Weights of a small class-conditioned image flow-matching model: 14200 steps, 149.1 epochs.
Rows from block 3 of a small class-conditioned image flow-matching model, named by matrix and row number. Rows with one number belong to one neuron. Each number is 500 + 25 x the weight over its row's rms, rounded and kept within 0 to 999. All counts start at 0. Numbers have three digits each.
After each neuron's rows are labels from the 100 images, of 14848 (inputs lightly noised), where the neuron reaches its highest value: "responds to" is what is common among them; "patch colour" is the nearest of a few named colours to the mean colour under the peak. Only what is clearly more common there than usual is listed. The data: scattered letters and digits in many colours.
# fc1: MLP up (model.blocks.3.mlp.fc1.weight, 768x256), inputs 0-255
# fc2: MLP down (model.blocks.3.mlp.fc2.weight, 256x768, transposed), outputs 0-255

fc1.315:465484491516500456461529506461535515489473477473532450481517504514497452530515514509503506523518459498512488514521492500449467524520493523513555510496505501544465493502533488480511476524545489526475518509507473460486544550475501494508473517516451434493516500537439541513502484488569507482481500527520473465542473507496465504489459487514499507464502517500485522535469550534463424501506538549478490494518534507482508501496479480512528506497450529488503482482492477500513494461518506501482471471479523519465480523508508541530495475485508501525475466513484473481465520504538495491507502475511536494501527499445529525494477458492530515481502505535503543523496504499543491495472492488485498559494510500526496539517528502493530537478479482514479503515532499499549468495483488
fc2.315:532522522470497462543491526512536534526504487517495511542446528519522508503508513503505510518482542447538491516453489497530529486469499510505468514515444485482496531473458475538529478486441501489500489522470500496491487460540539508491514475482515498502492459507554524499516509460524509460502511524494502539506449493494498505511516504477452482514504504511474508494513521512554539499506488479501522526526475486514523526506507503511518471474546463530517500515529491497511494486517525496509518496522482500524461438479504462487516511529517505500521510470485504508489470507468459517543522557460508513496517512540498502506523502455463494554476482492525468522466548517504480459495530503543496458450494489470461479510497501507474473456496532533510477440508482540555509467486494
responds to: white
patch colour: brown

fc1.502:511499498543535497429502502508494462503512506473503502498508474487494517515436475509561479482517487541472541508479511483496513465513475482458530456518529537457562534450471582506466556477505533544480472518494542515487487501490484522511487477512510527509487511528493531524511488481429485519494526548521495529454551498486464461458511532488521476525506506473507490497443499501500501534504514481487476524479503545482505513500503474524511526515497483516487486518529515514509533536526499533457475495516526501495476482539472508482497479470507492506492495507459511503481482526497518507453486519491500519495510473531509514496492453543530441510463485529510493508498500525521500516513463469496460524479476470465491510505547467497508464481484508494515499507487490517491485549496492
fc2.502:475472474505457444486489474501505543454429498523535519520488524505494495493507492500487514528485547477541449503489509506480455521493521485523499544501510498556473518490511541512495467519520511467492537455496493462491513529480492464533513495481500478503481520519477519498519508482540513477483454499506491497554485523505525509542490472520480515475519488528498533552506515496497497498496510475523514511513536443518483497496514505508505482489501540479502554479482426478486476487480506502526505497461460511479520539485543465519499533482514486491527467537495507506518524531488522459494530547485516483473506523473480470502498497490537514438493492489453519527452479516464472504494469522481534518490519508511503493464481492496574530513517475526477497561479528498523487478476466
responds to: teal; white
patch colour: green

fc1.52:492512482530495522529499490498560473517472485522522522516501493503521498554466526498519517472527506514494496441584514502506552488512505491502496463454487485515492466487507515528515509484528495486514523498506521453487514477546455475535536479496493520475511517466493477515518501494497454512498470480522494488495518521500541490515526512516464504494503501527492530551517505536560514477500493474507443486506470532453560497437472496473509487502522503506473477537511473471487504507527522486532449544503534492489472483515481513494486493455491495539518475468512541483489488485487514502496509474512524477488520480539493482458549499501503492493452470523469518494490493556544521503455457483476546498495502460477507506509486525483479495523481488473504486534444526478440490502523485
fc2.52:477467516529483480505457476517516532511536532491477544511492528455495535518509463513487487500493525481476512500479492499558512536539482518515489465510538514488503504539532492493507509505512494485483507466515510517458496537568487512526481515494485479497491469465468498535538507487501486513518493483432491511492517511464544511483517466527482482474498478497525514465487482493482488504514480467492503497517477429516498468516522533488494470493495467474514511497518530440529500486511503454455484511508527500537490479520486504466446471527535479476479516498492493486547471539493500467520491457459528551519506498558497511481470469495504517496510514516556444518481469514535466474503532496586508447519536517523507462511523522480510510493501515527474481538519496492513530503510494
responds to: teal; white; pink
patch colour: brown; green

fc1.200:495492507524509470501474488469473492483513516492487478495518534505448481476520505469536509520502492574488495488501502493553479522513492505463502485483446513507532485500495498501537458504497478491451472479473567499506514502514514534477464464561534511496490462467513510506470481482468503476519518481522521522554552501484538523523496477489521527530506507548504522557503537528506487498506489530464502483510471518540445484485478457535495490503521494480473470503515480505496520504498499519459531509531464514543499509480482526511503556460565520483485470518485549467510461493484504481505499502486460444533520527546512512513502507515521492504459499479503533470490475502480487513522448447533490473486504484491481473514526471504521501471495497516508491511526507463442502483496542
fc2.200:512490516475493506485529510488526495538509495491490519473490480515555509534474470543454484515469438453510488500529472526480526500478468513527488491515532486510503541543501526514466572475491494496509521549508464469503472474473510486520515514482463466515484526526509517505510504528539485521497465530475513512444455520486496462504504545532486478471514495479507482480508478504469555524474510495536502495519517493475531542515537537466498485491504521537509489480448498479506495491520502513527501479487523484478494491511527501511546493500448491524525492479519476551491535502519502517520493495501558554472496525461502514509491461512473509490530502502483482526469547495516509510473566563475512518498515467482546491498456518471454496523507506485503505486485490516560530472525473
responds to: teal; count: six
patch colour: green

fc1.475:504512471445549576473502515450495499477492494528540482513473498504498484513520532551465495500484500516445513553483490497452509447489513462494465487478512455483515492497493491528526479523506516478513510463498514479538536476495443489498489488521481465503500468470497461490470487479511518548538508488527537485495489497513507551467462521518478510499509454494532554523489463535522553468492481497486522516455516502467489498491549514503474458516509521525514521479510524524514471527463473500522498514533526511453527514501530485511505460510493507562514504482521508469461475541507495510526523502531518463493480485480523539494507496540521489519469488515485510530496505479501495473493459478481526503497539504475492491475493529485476497503491511484523539529499534555498462462533496
fc2.475:476526511553485450497516505495488528526527500487474507494509470540477492501508441477495492521502486434556461457497503490550454576503504509516565486481489516509510492490504516468469496488483473502519483541502464520478485512494556550501496520478523503488490533517539525498506482574511510473501502516490478483527505494517501494496541509467538508515487535502508456504537512465483434508490517522524510502526519463507488470513432485478475576511509514514463476542483471494498520485523486501491480473463466474518466485509478500485507530495506501450490476495468483541548526477482512495491463519509459534510500512505491467522523485455476519486536513515517485489521502514486495530496490500500474509498475504524525478536513445522513493475496479502502488473498499480536524536484509
responds to: yellow
patch colour: brown; green

fc1.153:500459522483518490483508476492508514518527504465487555505481551498484467497469482486472505547504520488517486478482498526523512516520540498492497499508542455549532504516504541470491465493510483440532492459485475545507471516556491529464502480514501508480528517520521475521540466485490481491497532490507500531481532478515520494485476501522475492502506457491515472510514519536461487504478512532518477485472466524511489506526525487484542516506473536495525514522521526497525459439518518513485508514522487538513487520510448484512470511471511498459542576482531492516492505444528494509510512471565486522468503501505502488503495517510461511504494533464464511480460491509498459514483510451483504545528511484463548515529519489481499477522519471523441497453459447465498493517504489
fc2.153:446483464488516484530499530503482503487454507502477492488533503495535465532517516525488487462473520503469499480521479490531492472491475504522482485485459530489454481496460507505490506471498485543473524527496516502498515522469520515524512481537511459552474489520503501488478514519505515478521471476495541513551464508500528533506481496514469480523543571474453508532468474518549535497529502501524472512557501484549520484504489491525495508504529496497519521500459458555519518494499511457510527469522519493533530504503511496486545526484508532519518415480483548464513489550440512484507482489493460529532466510480512500482517448478532492487473510483512491529536508468504524503477496512487523496484517540519476485487513503464479493505501543442516538511518529508487507488515472
responds to: white; pink; yellow
patch colour: brown; grey

fc1.221:467532500468462515513508476493447520475530497502486480487497504505494532473481495485506497462482517512487529496482536516479517506475496511508513436482529496510498446518501527529521509482509507478527475484471487498461545468506526495483454521539534482502518498526478549476493511486495500495518564519466476512510500541494496520464510465486541484510556525456501465448501516497507456499462448519468556462456515470502550517502514512527524483523512530475519519502489497488436543464522532521488477499535498488500497458470494466487515488530474486506509483506483529497553501531518497528526499491477494495534531522508490513496509460492491518432471518527491503489486508474498483496502499530522495543512499521443498525497534529480548498546488496450509485532505492519514466535548481
fc2.221:543467520508517483511487494493537492523473497485496497506552507505513482537524491531489481530500492497499496499527504498521488503508491489531474527490451516463496568483510480470456492539522499509480507542534473526519473526510471510485527505493475527503488515489506490538510519525506505534493485459502518527511524449542524488548479554552474506513452476541469516525498494499485506520531563498537456522525495508501447486521518524461458517438517476519473517489513480486537435522499487458512492521472490515497500518520461527492512504471514548494483512483532470509457480487463491468473481497486468510492441504500485494501523504499516485569510493511520491509507498523505473518496522468445489451507494492558542489506468471521488464477510512535481500464501472489511497464474535
responds to: teal
patch colour: green

fc1.523:531508515493511460530530508519493482508500485485508470507470560473499549451475538544490534540548488472488485535488522461503498503537482510514498482476518492493503539504485481566462462486487524527527503447520536487509521494493460508507452507519525496530493519543500518564526535523473527484496531516459472511455506486517531490463500491495501500494519474534484495497545507519501484495530509527471507475489516514458513512458564538471476489498459513503503511447493533488500517510525491506485470505462498509485520497471539498537506518532546465486506462516510501524514486473491490469480558508492498479515483522486518508515519463488504485517500500480477475483430509470479503475532481475502529467497473495502549501506503475490499447496455469514519484539476441496516498485480530
fc2.523:452528490512464498487490509494520483517502525529499503507534491524511450522503463442543464486456517469522532453535487503499526502480521459490503510526485527523488466459478505475483551534495492468495500499474493511493503520502530518487551484487480474442510521483495488439495445490491470537493504503497509481509501504504453509512515481498508508527474522456491480482456460491477487468495505467547484524539500473523459498510460434470528510471551478483487498543505447505482462517488481493515522474515521473504495506474447490473460518477486539484489532510498454497478506497522500532530454505510489507462473503504494494495451550491493483479497530532503499514496506486490491516474509502489472542528521521459456513487526502493538522521550531489473511485500560524474486503524488
responds to: white; yellow
patch colour: brown

fc1.350:495486499528522489555511449505514533457504515513447489513474528492488510505488497531487507485502513479470506526547491501493522487475513522529527485539464472509478462501477498531437491525493468470570521511481498514508497506521514528506487537500484470495449525510509501535493518508484468513501504503495515489505471525441543531487528466480490534498518502517492490513542446477521501470485491452500476523492475528520484526471513516534533556464491484532459517475497499533478463530472480463503529525541476463504491529530490510517479490547437525547465490491496509471531489499506467511517514492517474519527485468530557499473504528485496501480491523512475453504522468520482472447496510507539529462477463522520519498460468477495444501487500524511474506503506512531518504476512529
fc2.350:508518485472448530475491538470507462518466519492545500487517507467518497508515520503512490515517482561499510472454490484510478490546510463455455497497520506508537520472535507462552481486509517522438490504541510485512497517506467495468518469490500526503548469530497528476516487494515533491523512507517485479524471513548471453508474548489512462493510506478519500486451546522460505502524489530497498468496516469473536466527471486462486470474493510477512500517494471483502489492504530513500479490483519523460519496445529472497501496447553470483546511487479507485450518510481537492494529480472539502486495530486463507497529461507525482508511475465503538521510510475492526559475466510454491534512529475452494534532509511500530484508520468485537454501470498468487495522482484
responds to: teal; white; orange; yellow
patch colour: brown

fc1.263:471525524519502467492493467492481513499478489506535467512501483485543506521506474508510475529491482485513511503516515484463480499482492568558473505507469511474525461524501470509481509520487490496530523500464493498477454450512478491501479506512484520514512482478481493492507512535511492555504508506524493561519487499519489486542469483511516490522502489470510529482511515531503529560506494504510495491481506508500445494508517524472589525487495545474494514510453498514501504470489490491501525453523501514427527481466460511498480525540505432513499483480485519449506485485504482502526534483510500490453476495517544492507505525522519567415474498501488487498506524533493491517524452487493521479498493472477478553501492494540494470462521545522526466560496489519517488518474478
fc2.263:547478501465501533486513507510513481516524515494454532470521495518486500469510508506493533474507505515485497470472480483536536498525527454457526490484511490530471525474494504491514477493529512503469491503534511500535527550509503499502524523481522473488499514534518505523489496465500517486480475499468520436491523510455546537433515519496481523485478513529491476518493475477502482449487521499504494505512507506509538527481510491530430502508504483495499485472548506460507494526515530520505491542503496491576495518525541477502523478456501552492501499509500476553480507538498537484467457517469510505536515489495442514507482496485482441566522508500494511511504500478494516481492549486509507515500517512548531444500499518444517530541475487515485541427512516494467523482491526
responds to: teal
patch colour: green

fc1.660:482530494497487538534533499506518461482522501509438459464490499502474554546498487520513494511464516479501550541471493481568472460527487457522493478497454480518475470483458527505515532508468505528463519527479471499519493503460477502456476494516492477514509539506466486512520495511459465522491506488522523468532496521536511528537502514512525502548471500485463474488511481498510506521539484475524550463464458517501503546460484479465517494492482486528545509516495508519526466503498528473496484456479495491535559493483482506532484458498513507498500460486527530464504461487480483510497496467499527459524503514510539478527486489546492501522523518520532523535523498486514503521463527503482484508482482472503503564501502532452488506484501485456497516496502532554477488495520478
fc2.660:438457476529503510510493517543505480489495469536483517513528514482486472483516490529521467499495513477532502425495519481542483497494513518524489444495546510512537460513507479511536522488465492527519516461525544511512488505546497507497467520481546500517494499452465503507511494521506501524532508488503511427478493480503479533488469473516498539511487514513480543495497489482489478517522482485517496465485470506514511481504468496505544523493502488473494475498530488489498537521491487447488477500453483473534502502499500470504454491502527527495498525476544493477509474539541536489517478463499484485527527511514471499502508507486477488474494480563508518470495463516498493456556439526532488420496503470475504456513470500521473469505524539461522475500497530502443502473506467
responds to: teal; white; pink; yellow
patch colour: black; brown